A small audio frame classifier, trained from scratch.
Data: trained on single English nouns, adjectives and verbs, spoken by a formant synthesiser in many voices, 78125 training examples, 33.4 epochs.
Rows from block 2 of a small audio frame classifier, named by matrix and row number. Rows with one number belong to one neuron. Each number is 200 + 30 x the weight over its row's rms, rounded and kept within 0 to 999. All counts start at 0. After the name is the row's rms in percent of the matrix's.
After each neuron's rows are labels from the 100 clips, of 14848, where the neuron reaches its highest value: "top examples" is what is common among them. Only what is clearly more common there than usual is listed. The data: single English nouns, adjectives and verbs, spoken by a formant synthesiser in many voices.
# fc1: MLP up (model.blocks.2.mlp.fc1.weight, 1024x512), inputs 342-398
# fc2: MLP down (model.blocks.2.mlp.fc2.weight, 512x1024, transposed), outputs 342-398

fc1.594,078,227,213,152,198,187,208,242,218,219,200,140,206,210,212,219,218,187,166,204,203,222,214,203,228,206,189,168,189,177,217,189,181,183,220,214,207,170,222,184,221,185,170,189,164,113,219,197,208,151,196,188,187,148,235,184,168,195
fc2.594,069,174,211,244,205,193,184,232,272,169,192,245,205,198,176,240,214,226,175,164,180,202,156,218,185,197,224,238,179,180,227,220,213,237,220,192,177,217,230,252,209,188,178,226,163,182,212,198,226,215,143,138,201,242,196,201,193,185
top examples: /ʃ/; /p/

fc1.222,070,209,224,226,176,147,248,187,245,235,219,245,145,168,221,126,215,183,210,213,171,169,208,184,189,190,189,211,184,227,215,200,192,159,215,223,204,167,207,198,201,207,150,195,183,173,193,220,231,201,229,200,155,170,207,224,162,187
fc2.222,053,187,192,196,171,131,186,207,137,241,193,196,217,212,214,220,253,190,188,165,218,240,203,258,213,220,178,197,191,196,188,133,220,181,196,203,217,187,218,162,144,103,211,184,143,154,163,260,225,191,154,202,180,224,171,176,173,190
top examples: voice: child-like voice; /ɝ/; muffled (low-pass)

fc1.559,108,190,208,192,217,249,174,253,216,231,212,209,218,234,193,201,204,202,235,198,283,189,256,205,182,216,181,196,178,180,213,166,204,143,238,232,218,207,251,214,178,243,173,219,173,153,203,246,226,186,206,184,189,132,236,235,211,211
fc2.559,122,147,196,189,187,190,177,174,233,180,227,227,211,222,187,216,163,158,228,191,180,225,189,166,145,219,225,207,202,150,212,255,150,199,207,151,173,245,173,190,240,148,182,165,223,187,245,194,165,198,183,217,244,235,186,194,217,179
top examples: /eɪ/; voice: child-like voice; /t/; /s/

fc1.204,084,193,203,230,225,184,197,206,259,218,151,217,171,221,181,196,129,248,183,205,228,255,190,212,207,183,173,206,196,258,196,195,246,193,206,224,213,191,178,219,234,127,170,180,155,197,198,215,109,201,170,198,173,229,167,177,203,226
fc2.204,084,181,171,183,177,153,179,146,196,177,225,189,202,157,265,169,214,248,177,220,174,230,193,126,250,206,190,174,238,207,158,150,183,154,225,199,203,156,186,230,205,226,200,168,167,206,177,205,279,200,218,172,266,161,207,254,222,245
top examples: /s/; /t/; muffled (low-pass); white noise

fc1.437,075,213,217,183,218,260,226,199,201,237,227,211,230,275,220,213,217,185,214,226,217,163,223,189,225,201,172,209,200,172,250,152,192,198,212,180,193,185,240,206,209,235,230,195,212,236,221,221,188,190,228,167,206,200,181,217,203,209
fc2.437,071,228,194,197,209,282,167,203,234,232,237,205,238,225,222,199,208,176,215,230,184,231,259,211,181,248,208,211,186,179,175,204,257,186,214,199,179,217,191,222,208,201,219,214,185,219,200,199,165,180,190,177,228,176,237,220,176,246
top examples: /t/; thin (high-pass); white noise; pink noise

fc1.257,141,134,217,174,237,166,195,187,219,236,200,181,167,237,181,231,129,214,173,219,215,156,197,206,258,185,218,252,197,167,222,180,194,173,199,208,202,177,199,171,184,230,169,226,182,167,214,177,166,196,193,152,277,212,165,193,221,168
fc2.257,143,263,198,187,154,184,203,202,223,223,186,227,225,200,239,201,183,232,202,192,221,130,168,244,204,193,250,308,175,164,164,221,185,183,202,239,212,185,191,231,196,199,223,218,232,201,211,204,182,197,179,173,217,155,224,212,158,219
top examples: /t/; /p/; /m/; /ɑ/

fc1.254,104,213,230,182,196,185,287,185,179,205,219,177,195,233,203,202,120,237,240,204,270,187,223,220,194,217,219,216,155,268,222,237,216,156,187,163,214,185,147,216,181,170,132,180,159,217,167,220,181,173,231,170,241,166,248,198,168,186
fc2.254,109,202,186,178,118,154,172,194,195,209,211,214,178,186,225,133,208,224,142,258,209,183,259,214,191,241,162,220,183,206,143,146,193,178,219,178,218,179,136,238,260,214,162,187,165,136,197,177,181,203,212,214,238,242,131,197,167,170
top examples: white noise; /k/

fc1.67,143,176,228,162,228,225,217,214,231,221,187,191,185,245,198,167,216,215,202,201,214,199,174,221,222,196,144,236,184,214,198,191,190,220,252,149,209,188,192,205,206,133,201,166,182,143,228,203,192,205,207,197,143,256,193,176,232,263
fc2.67,145,227,210,233,110,170,169,198,223,198,238,237,218,220,171,218,184,197,207,205,180,142,223,193,224,210,205,185,212,227,145,230,202,186,189,179,222,223,225,167,188,180,197,170,187,194,206,223,230,171,174,257,215,134,187,187,187,205
top examples: mains hum; /f/; /æ/

fc1.98,094,199,193,233,215,215,150,219,208,225,217,214,167,188,197,232,196,247,180,183,144,235,196,214,235,203,175,158,173,196,173,175,178,205,212,187,190,196,171,237,178,239,153,195,232,179,171,191,222,166,160,157,183,251,203,164,210,214
fc2.98,097,216,235,228,198,194,247,245,261,200,244,251,231,199,232,163,273,134,205,197,185,208,182,185,228,201,189,182,224,211,204,214,172,217,209,227,166,173,206,184,207,190,242,172,217,187,219,207,295,228,200,152,167,197,237,231,249,161
top examples: /ɝ/; pink noise; rumble

fc1.526,117,173,159,217,201,174,261,242,210,228,198,230,213,87,186,168,212,218,192,197,182,227,218,210,205,179,224,200,205,186,220,194,167,215,185,198,192,183,201,198,210,287,227,222,236,178,202,187,232,186,244,192,202,214,183,163,208,214
fc2.526,131,168,170,209,174,179,233,199,201,214,212,180,203,247,141,217,169,210,194,224,203,207,252,208,169,172,210,126,157,224,207,171,193,216,227,160,227,210,229,170,183,234,163,141,174,208,205,204,191,193,173,231,184,190,178,175,203,215
top examples: /t/; pink noise

fc1.708,104,225,230,210,190,165,204,218,159,202,229,221,205,223,143,210,237,195,162,202,177,206,175,169,230,186,205,226,181,262,188,218,260,186,199,175,232,193,218,209,175,127,184,200,130,243,153,206,201,173,233,193,229,179,185,196,113,237
fc2.708,106,170,187,172,120,233,160,165,204,208,163,215,128,166,232,200,191,202,162,223,192,236,196,173,200,228,188,220,219,192,182,176,257,203,225,252,163,179,240,227,169,179,208,227,151,169,216,170,275,223,177,195,243,253,175,172,192,122
top examples: pink noise

fc1.334,101,187,198,208,249,163,221,210,183,215,191,166,246,181,188,230,189,180,241,200,167,224,209,202,213,169,200,203,184,175,169,137,256,233,177,196,198,179,210,234,175,259,169,221,151,175,198,186,246,181,210,197,214,199,176,223,159,201
fc2.334,102,204,146,186,164,188,124,189,303,216,188,147,224,185,233,229,176,190,159,246,196,192,196,161,222,238,178,197,180,149,191,205,209,210,201,176,161,138,195,200,239,182,189,238,217,217,221,201,183,214,201,182,266,220,201,194,161,208
top examples: white noise; pink noise; /ɪ/; /i/

fc1.484,107,166,186,161,187,222,211,214,201,227,192,205,195,208,164,220,191,193,201,195,291,235,219,195,162,167,232,214,246,209,219,219,207,131,196,211,209,246,199,205,193,248,235,209,192,186,162,220,185,157,218,221,175,104,200,154,146,215
fc2.484,108,187,162,182,239,208,169,121,223,188,176,225,196,212,195,212,147,147,199,224,201,210,235,198,202,134,169,201,169,232,186,159,179,176,155,190,180,217,196,171,233,197,208,179,196,175,222,200,223,215,221,247,231,192,161,157,222,165
top examples: /eɪ/; /t/; voice: high voice; /s/

fc1.255,089,197,199,220,191,222,165,147,158,237,136,227,200,154,204,139,233,188,207,175,189,247,237,208,185,188,242,180,213,212,219,194,164,170,140,181,207,214,159,172,227,204,233,175,206,206,193,222,170,141,217,176,217,180,213,213,204,193
fc2.255,076,186,192,203,206,166,228,223,194,166,185,215,240,225,211,208,243,202,274,152,200,159,221,211,182,173,207,171,186,188,220,184,174,192,235,194,224,192,203,214,190,167,240,172,184,270,193,201,203,199,178,214,201,195,183,259,217,217
top examples: /eɪ/; /n/; thin (high-pass)

fc1.196,102,183,201,191,183,254,190,208,248,237,234,212,222,264,188,208,192,165,195,218,201,140,201,194,228,187,141,257,233,209,207,192,187,213,239,144,202,224,213,202,196,231,231,212,149,183,249,204,195,211,146,177,139,171,151,204,201,214
fc2.196,105,162,149,188,132,206,180,289,183,203,233,193,204,210,224,190,239,216,202,186,217,207,169,259,221,217,210,244,198,204,220,200,139,245,186,188,180,184,210,201,266,131,246,175,220,205,216,142,132,212,201,192,238,172,192,232,190,192
top examples: /ʃ/; white noise; /f/

fc1.547,087,202,187,192,168,202,211,214,219,208,208,236,245,214,208,216,160,167,198,203,228,207,162,158,235,192,184,206,198,194,164,212,164,151,186,254,195,217,164,205,202,211,234,211,204,175,214,212,210,254,203,187,157,217,205,231,206,219
fc2.547,090,165,228,193,216,210,162,225,185,160,210,191,149,163,206,167,209,231,181,258,217,200,240,232,192,258,168,185,175,219,198,186,183,225,141,146,214,190,153,159,218,181,183,247,144,216,207,193,256,160,215,193,214,191,186,217,182,207
top examples: pink noise; rumble

fc1.315,107,211,194,169,209,210,208,206,186,225,274,188,151,181,169,247,170,205,220,194,190,166,207,220,209,235,255,187,195,206,229,190,207,176,268,200,225,197,213,243,212,206,225,203,199,257,193,226,190,201,216,198,208,209,175,200,151,233
fc2.315,108,202,155,209,219,196,174,230,211,243,182,178,246,262,190,211,234,240,191,193,224,193,124,258,223,213,257,180,222,226,217,189,240,224,164,154,206,236,196,210,208,146,196,165,141,215,179,239,167,210,212,200,233,172,211,151,234,228
top examples: mains hum; /ɑ/; muffled (low-pass); /p/

fc1.576,094,185,186,170,230,208,189,209,208,221,218,258,223,195,144,184,173,206,182,211,145,214,256,175,169,200,183,183,210,182,201,163,193,262,205,272,238,202,233,191,216,279,210,180,135,119,185,192,225,207,188,196,186,205,165,178,187,198
fc2.576,098,181,192,152,255,202,216,188,196,246,216,183,207,198,180,234,239,186,166,196,146,160,266,199,195,171,153,210,211,154,199,205,221,196,190,202,173,157,193,214,218,202,215,166,188,210,191,192,182,205,150,158,169,192,223,226,191,172
top examples: /ɹ/; /n/

fc1.92,125,220,207,159,238,186,196,224,242,240,225,233,189,219,184,224,222,248,226,185,167,174,208,216,211,205,219,219,171,209,224,187,165,228,233,191,235,215,228,201,174,194,220,224,163,163,209,251,216,195,197,145,234,224,171,190,211,208
fc2.92,128,202,212,237,177,182,194,189,222,247,233,173,184,189,148,245,216,160,230,228,250,201,188,179,163,165,197,210,239,195,169,197,182,211,201,176,203,181,242,207,208,212,220,217,169,193,211,271,182,220,182,175,154,154,192,198,166,211
top examples: /s/; voice: child-like voice; /ɔ/; word: lost

fc1.322,103,200,202,205,249,89,220,220,236,206,207,169,204,215,177,226,167,211,166,175,225,230,213,236,210,250,210,183,192,174,218,233,220,184,205,153,181,212,161,241,201,226,203,185,184,175,226,234,140,165,219,208,172,165,211,211,199,212
fc2.322,113,190,196,249,139,234,129,211,221,175,224,215,181,155,212,176,225,229,175,196,188,205,191,185,200,188,145,207,205,173,208,214,202,229,189,177,149,247,198,201,208,147,171,297,253,195,215,159,193,160,162,198,175,201,196,219,210,225
top examples: /ɹ/; /ɔ/

fc1.714,107,167,208,180,261,204,177,194,234,220,209,151,196,177,196,143,205,183,194,203,224,188,248,213,255,229,141,170,186,174,192,203,158,160,182,240,183,225,264,238,169,141,190,177,181,185,193,218,176,151,191,184,165,203,167,183,178,194
fc2.714,106,244,209,147,212,209,264,207,143,195,172,244,197,234,186,177,203,240,136,240,245,229,255,166,187,216,194,224,178,224,214,187,272,176,202,246,201,189,197,236,199,196,249,186,224,204,177,211,196,207,194,207,207,214,184,249,182,226
top examples: /ɝ/; quiet level; thin (high-pass); /f/

fc1.310,103,209,217,150,165,194,195,210,214,232,170,208,192,151,177,188,102,216,179,221,218,209,218,194,227,223,217,206,188,203,178,183,248,226,184,266,179,202,255,211,163,255,201,220,186,148,200,202,199,157,165,170,205,211,156,210,226,173
fc2.310,106,199,177,165,225,204,162,150,215,228,172,168,170,204,234,167,172,197,186,166,205,152,225,223,138,203,199,141,209,193,185,197,170,242,205,197,208,161,223,175,251,134,212,169,199,257,221,226,267,201,218,200,195,234,188,182,221,206
top examples: /ʃ/; /ɪ/

fc1.605,102,140,182,244,242,118,194,203,216,226,152,189,206,161,246,195,231,248,199,220,260,191,193,179,259,200,210,191,183,163,188,172,158,225,190,161,165,210,217,219,189,206,181,188,237,176,230,202,210,202,152,181,130,248,222,204,164,219
fc2.605,108,213,173,206,189,206,188,229,165,214,187,174,174,244,154,227,254,182,188,243,192,229,257,270,246,228,156,225,161,215,209,194,141,209,157,149,152,139,252,214,164,166,218,189,212,187,219,231,261,199,222,184,147,173,176,225,198,177
top examples: /ɹ/; /ɑ/; /m/; /ə/

fc1.693,111,208,223,146,202,185,225,243,191,220,237,152,174,279,181,218,214,249,195,202,145,208,205,170,182,161,131,175,170,193,182,226,224,219,223,216,184,220,181,180,225,151,204,180,156,195,221,210,208,158,226,170,159,236,217,240,204,233
fc2.693,111,183,198,225,159,173,187,256,252,217,241,213,206,231,228,233,270,176,185,243,242,195,179,206,246,168,204,233,166,214,181,191,198,209,236,198,225,207,185,191,246,167,195,183,256,225,221,132,211,169,237,211,254,171,241,282,203,233
top examples: /k/; white noise; thin (high-pass)

fc1.142,105,191,219,155,181,226,216,187,206,244,212,193,153,256,216,216,262,224,206,197,198,190,207,192,218,215,142,184,192,177,186,153,189,246,224,251,216,234,274,199,143,166,172,174,217,180,230,260,216,181,240,178,155,201,175,199,147,181
fc2.142,106,213,223,209,232,195,241,239,157,192,177,194,205,193,207,255,216,158,175,193,178,180,185,260,192,183,197,205,214,148,244,263,202,219,209,212,251,201,191,260,241,166,257,239,198,185,201,128,188,240,207,130,157,214,199,253,194,240
top examples: /k/; white noise

fc1.264,110,209,212,183,199,102,216,181,227,211,221,143,183,186,176,201,182,208,156,207,197,252,227,209,194,257,248,221,176,198,231,233,211,277,220,197,191,207,278,214,180,205,225,222,164,155,180,216,190,145,222,194,264,164,187,143,260,228
fc2.264,111,213,170,199,238,178,197,213,207,195,325,149,163,160,230,172,235,203,173,265,199,164,133,214,214,188,177,167,206,198,222,207,193,224,200,198,217,164,248,201,202,214,221,244,176,248,230,191,220,226,218,231,190,215,243,176,181,202
top examples: /s/; /aʊ/

fc1.209,086,168,184,204,191,56,214,192,206,224,156,171,182,143,172,196,179,186,169,216,262,219,234,158,227,176,179,207,175,226,225,188,207,241,181,167,180,190,222,155,216,259,179,185,170,195,200,185,263,156,202,208,189,277,205,201,204,269
fc2.209,086,181,126,218,179,143,184,192,225,244,276,218,196,188,210,207,204,166,200,215,166,223,193,183,178,237,183,221,199,212,212,201,228,172,217,202,215,193,209,209,144,225,180,168,179,142,173,198,205,167,160,222,234,166,185,177,225,168
top examples: /ɝ/; /v/; /f/

fc1.137,110,221,205,237,200,186,223,268,192,215,234,181,201,176,217,181,212,210,146,208,177,190,199,213,182,201,163,196,186,228,239,240,234,185,213,216,244,194,223,211,187,203,176,200,176,178,191,204,201,153,166,228,241,184,148,161,158,195
fc2.137,103,188,156,232,212,207,174,169,221,177,210,239,190,193,187,179,197,206,199,149,187,210,127,156,174,189,201,250,222,220,168,212,167,227,237,185,174,165,201,223,190,172,196,206,197,225,206,182,215,261,219,232,220,186,189,158,237,172
top examples: /eɪ/

fc1.313,109,172,185,213,217,205,193,193,201,227,205,185,205,185,178,191,159,183,228,191,221,183,207,237,211,189,168,213,156,184,195,176,158,144,236,231,221,221,186,218,226,205,136,199,131,187,196,222,185,183,230,178,196,194,211,176,198,180
fc2.313,113,210,193,186,192,192,203,249,224,223,191,225,196,204,232,159,171,245,168,193,234,190,147,197,219,223,140,215,199,232,217,211,222,185,184,197,197,224,195,209,231,169,227,154,234,204,192,194,160,196,196,227,166,209,208,238,206,232
top examples: /ɹ/; voice: child-like voice; /g/

fc1.444,104,231,254,158,224,229,247,168,183,221,171,186,190,271,189,175,168,220,246,229,200,213,175,203,271,179,126,188,242,209,199,165,202,238,243,227,217,187,208,165,166,224,151,185,180,210,181,171,154,182,171,183,229,205,190,186,189,200
fc2.444,103,188,249,213,177,177,231,195,194,192,219,192,224,191,213,195,200,174,228,220,203,174,189,165,169,140,218,200,164,161,174,222,176,226,202,180,225,192,176,209,207,213,170,197,191,183,215,204,197,214,187,163,178,197,154,202,156,205
top examples: /s/; thin (high-pass); white noise

fc1.139,097,208,220,181,160,205,219,224,160,189,217,120,220,209,144,205,271,222,202,220,146,182,226,214,162,189,238,197,145,182,206,187,234,172,220,223,212,228,202,219,158,180,223,203,170,240,167,208,206,206,218,132,229,191,149,201,191,222
fc2.139,094,211,187,182,202,180,176,180,197,206,183,189,160,185,206,176,221,232,138,242,178,179,147,178,183,170,215,187,191,173,176,190,170,200,223,206,221,156,203,175,236,204,216,200,184,186,192,195,189,208,247,217,251,165,247,193,215,189
top examples: white noise; thin (high-pass)

fc1.734,077,172,209,207,224,157,231,214,181,211,170,176,207,209,144,167,153,204,215,215,198,186,224,197,202,212,199,164,185,202,199,177,177,161,226,156,159,236,237,187,202,195,180,184,167,213,181,201,167,181,240,160,219,168,213,208,239,173
fc2.734,071,212,217,182,216,153,213,196,204,214,162,162,180,177,198,236,142,230,230,188,213,242,197,187,213,149,221,197,208,261,206,191,145,217,202,187,194,224,179,152,218,195,200,200,213,186,262,183,173,166,199,185,215,221,139,149,132,204
top examples: mains hum; /b/; /w/

fc1.603,085,209,186,206,193,225,209,204,133,187,233,199,160,176,203,224,197,209,208,218,173,213,193,205,207,195,211,202,226,191,213,215,212,196,195,179,220,218,205,171,224,170,203,214,115,213,198,210,233,248,185,246,217,236,136,211,204,244
fc2.603,090,154,201,232,148,197,194,211,246,162,174,216,222,241,192,219,178,247,245,190,185,221,189,210,230,218,192,148,171,195,192,234,194,164,175,222,174,191,198,205,251,132,189,208,255,236,216,221,271,215,206,194,230,190,192,247,205,195
top examples: /eɪ/; voice: high voice; /s/; white noise

fc1.383,101,221,235,177,173,180,229,202,170,219,231,210,204,191,228,225,188,215,203,187,249,248,192,199,222,201,212,232,170,211,213,208,185,159,188,200,198,231,140,230,196,167,180,214,170,172,211,208,221,185,148,191,284,132,207,122,206,222
fc2.383,109,189,194,153,206,206,214,224,196,185,192,217,228,242,177,185,219,194,211,166,194,241,243,258,216,215,206,215,220,188,179,183,180,227,197,145,192,187,213,243,232,143,212,209,205,230,205,170,212,241,192,181,185,212,214,185,245,178
top examples: /ʃ/; /ɪ/; /f/; word: fish

fc1.557,097,229,198,144,250,65,222,222,242,196,160,101,109,200,189,155,167,192,152,191,207,207,194,160,229,230,215,193,177,198,199,210,162,181,183,128,202,184,270,202,198,181,144,165,162,146,239,156,218,198,235,202,179,214,211,228,206,190
fc2.557,096,168,217,182,226,181,198,294,166,186,185,227,187,238,202,230,190,225,195,201,204,179,114,185,205,216,224,192,239,173,117,239,210,213,176,202,195,207,213,246,133,197,191,242,192,147,213,213,148,189,164,163,176,218,203,218,130,155
top examples: white noise

fc1.735,101,205,180,218,204,220,206,208,245,236,247,215,202,211,193,158,210,219,258,204,148,215,166,193,150,198,188,212,160,232,215,185,150,132,212,249,209,196,177,208,204,235,181,205,210,168,187,259,154,187,180,227,167,220,232,207,181,176
fc2.735,115,196,180,207,201,209,200,175,175,232,199,224,207,190,179,215,186,226,228,163,189,199,155,201,207,219,229,189,168,191,224,196,205,183,212,183,208,230,179,191,198,182,194,195,223,170,237,222,158,191,120,239,203,198,270,171,227,169
top examples: voice: child-like voice; /aʊ/; /aɪ/

fc1.592,109,185,193,147,224,192,192,183,230,223,190,224,200,192,215,187,184,223,211,217,266,254,177,167,257,197,190,185,192,218,184,141,187,174,164,202,169,188,256,165,228,192,138,178,187,200,207,149,226,155,170,225,216,235,193,199,180,219
fc2.592,119,172,240,192,225,140,258,252,189,125,178,200,206,195,261,186,206,197,225,148,191,191,206,191,184,177,199,214,253,203,255,241,138,200,200,189,150,216,198,210,152,213,207,225,174,158,193,238,192,199,168,122,178,226,215,257,219,157
top examples: /s/; white noise; pink noise

fc1.626,082,189,200,193,184,212,269,213,233,232,211,234,186,187,210,184,229,235,220,188,192,125,208,195,238,187,220,236,218,202,222,160,134,220,209,205,224,221,264,213,197,205,208,186,210,163,205,159,228,137,178,164,191,251,228,203,211,183
fc2.626,068,228,202,206,188,273,132,169,207,217,200,176,226,191,226,233,171,222,212,250,183,170,226,282,261,218,166,199,167,190,240,200,198,180,183,209,192,209,191,210,232,198,182,264,240,201,231,152,218,199,210,167,196,212,260,212,169,218
top examples: voice: child-like voice; /æ/; clipping

fc1.716,109,216,202,209,185,211,220,203,157,219,205,180,179,159,185,208,219,161,228,206,205,140,180,178,235,227,188,218,192,164,191,231,261,177,216,215,211,182,220,171,203,205,197,205,136,215,190,196,161,162,193,161,201,198,187,148,178,246
fc2.716,117,163,178,163,185,255,117,163,239,196,210,207,191,153,203,173,185,181,161,219,209,237,199,163,216,196,215,201,219,198,167,161,175,240,179,235,179,209,175,178,184,166,203,230,217,280,194,156,243,178,156,264,202,255,194,147,225,156
top examples: /eɪ/; voice: deep voice; /s/; /t/

fc1.663,095,158,207,263,281,158,197,194,165,224,215,167,182,189,157,225,239,192,173,181,277,222,183,187,195,169,177,187,190,208,223,241,203,161,197,177,225,208,161,197,202,229,185,195,224,181,175,152,155,183,179,203,186,204,212,189,170,193
fc2.663,101,215,175,213,218,142,191,174,263,198,237,168,170,152,185,157,234,229,171,180,190,203,149,265,195,178,210,190,220,207,218,179,214,249,220,162,145,208,215,240,190,233,163,209,215,222,182,218,212,181,149,215,166,148,208,178,182,178
top examples: /ɝ/

fc1.759,105,175,209,215,221,243,219,263,220,215,209,155,249,144,205,252,191,199,191,214,272,171,201,182,187,162,213,194,204,180,210,173,191,143,162,212,189,183,188,190,210,282,202,174,180,215,214,201,202,181,230,186,233,221,182,192,218,193
fc2.759,109,232,162,199,170,166,180,173,187,188,195,231,236,209,205,220,203,192,168,270,227,247,166,213,216,252,172,208,249,207,172,247,174,177,199,169,260,175,237,241,222,242,251,174,200,190,198,212,173,236,188,196,232,161,189,225,146,199
top examples: /k/; white noise; pink noise; /ɑ/

fc1.394,091,232,211,136,213,216,218,184,189,220,201,237,167,251,207,170,178,200,196,203,219,203,220,164,252,213,166,187,187,245,217,123,218,200,201,225,170,176,189,192,186,197,187,202,164,211,212,211,182,161,207,184,281,203,176,223,211,147
fc2.394,086,191,192,198,224,198,208,137,161,231,206,234,220,184,186,218,198,191,243,199,206,216,211,235,225,215,198,256,170,228,174,211,197,154,179,231,183,210,271,203,241,152,229,227,234,235,235,210,180,170,158,208,219,191,190,164,236,223
top examples: /n/

fc1.453,139,198,201,150,205,223,213,211,202,225,178,203,209,212,208,180,123,218,246,195,174,255,226,223,187,233,214,219,222,178,254,217,195,161,180,225,189,183,244,192,192,169,246,177,185,139,188,181,234,159,183,162,192,188,185,235,219,217
fc2.453,139,199,245,214,182,171,138,239,201,181,215,214,130,185,242,254,188,161,178,210,199,207,129,179,201,203,217,234,221,233,171,241,238,166,148,190,230,199,219,225,172,153,218,203,221,202,222,207,222,187,214,252,198,178,213,222,175,230
top examples: mains hum; muffled (low-pass)

fc1.461,078,196,164,173,243,218,254,232,204,244,223,160,181,234,201,142,215,273,203,210,148,205,166,200,274,192,168,161,190,189,180,194,264,188,216,210,209,224,246,201,194,228,199,196,192,154,219,221,166,178,172,191,208,244,166,222,213,216
fc2.461,073,186,163,221,227,208,201,238,185,240,258,188,212,205,167,225,202,164,144,241,218,238,206,197,181,200,178,194,174,235,217,235,190,181,215,251,219,233,253,159,231,193,142,182,172,244,207,226,189,190,190,221,254,162,166,192,168,262
top examples: white noise

fc1.533,130,189,199,216,196,191,212,234,248,224,196,147,161,187,209,239,141,244,228,190,180,202,182,225,201,185,84,198,199,211,199,145,173,258,248,214,216,181,180,238,207,182,146,204,190,237,194,215,148,228,218,188,223,242,161,177,253,211
fc2.533,131,172,199,193,241,242,204,284,187,194,265,196,202,204,215,178,236,212,220,206,184,241,262,234,173,193,204,225,202,205,189,184,166,214,197,202,167,196,199,195,236,200,245,202,191,157,252,174,238,217,228,207,200,207,184,194,211,186
top examples: /ɹ/; voice: deep voice; /ə/; /ɑ/

fc1.149,086,224,191,215,205,150,250,234,226,198,192,235,227,231,172,199,178,176,240,186,187,210,187,224,195,185,206,142,174,205,179,186,192,232,230,179,198,154,160,174,213,219,217,174,191,168,189,280,267,211,243,246,201,201,184,254,202,219
fc2.149,083,198,217,170,268,171,160,121,191,237,182,243,194,198,220,167,202,227,200,184,190,189,172,283,244,217,207,216,185,211,185,148,210,167,185,176,221,206,201,229,140,172,213,187,226,220,234,172,250,182,188,258,185,167,168,183,217,223
top examples: white noise

fc1.387,093,180,200,166,150,177,208,215,203,206,130,189,229,230,163,154,162,198,222,183,221,182,188,205,267,215,222,224,184,225,187,248,150,211,280,196,184,212,146,201,194,223,222,210,161,205,220,227,205,190,247,194,219,193,195,184,230,177
fc2.387,077,189,194,208,187,207,147,224,194,177,172,217,225,234,195,221,145,243,185,186,175,173,181,211,237,213,218,122,225,245,149,190,257,199,218,207,192,144,205,221,138,172,147,200,232,283,187,216,203,216,169,256,189,175,194,196,176,221
top examples: mains hum; voice: child-like voice

fc1.299,125,207,213,151,178,188,240,148,183,216,193,181,245,180,185,190,164,218,246,185,179,152,214,201,235,215,215,233,176,189,218,163,203,173,189,177,246,182,190,229,223,315,205,189,212,213,208,238,254,169,191,191,187,148,257,179,207,216
fc2.299,134,173,203,173,215,219,184,185,237,207,149,198,173,170,198,205,225,171,212,246,155,219,107,200,201,176,160,204,172,208,218,226,191,235,152,204,140,196,198,155,169,156,235,206,208,281,193,222,181,188,189,185,195,212,207,153,220,197
top examples: /eɪ/; thin (high-pass)

fc1.710,080,206,197,193,254,197,224,188,268,192,144,239,196,183,162,184,223,224,183,202,219,173,168,199,197,190,247,170,216,181,215,163,230,233,218,178,167,237,211,161,222,143,191,193,185,163,227,203,205,181,188,178,220,197,200,255,199,196
fc2.710,077,202,150,168,228,208,197,219,220,155,188,178,169,208,215,186,197,204,219,207,214,149,227,212,197,206,197,278,183,229,179,177,139,200,195,179,143,206,205,179,175,168,213,180,195,203,202,242,210,147,229,257,190,186,175,165,184,242
top examples: voice: child-like voice; thin (high-pass); /ɹ/; /ɑ/

fc1.442,114,210,243,163,198,251,250,213,196,231,199,247,284,261,222,139,258,220,205,185,191,212,253,209,228,207,168,192,213,208,198,193,240,193,225,185,198,194,195,210,193,209,222,171,207,165,203,244,208,211,212,160,202,247,234,189,216,260
fc2.442,134,194,192,230,219,221,207,210,213,229,226,228,255,216,193,207,204,213,200,195,234,178,283,229,202,244,208,206,169,236,168,223,220,181,241,240,171,232,160,265,176,207,202,152,194,191,201,206,188,173,203,206,211,151,233,179,202,235
top examples: /t/; pink noise; white noise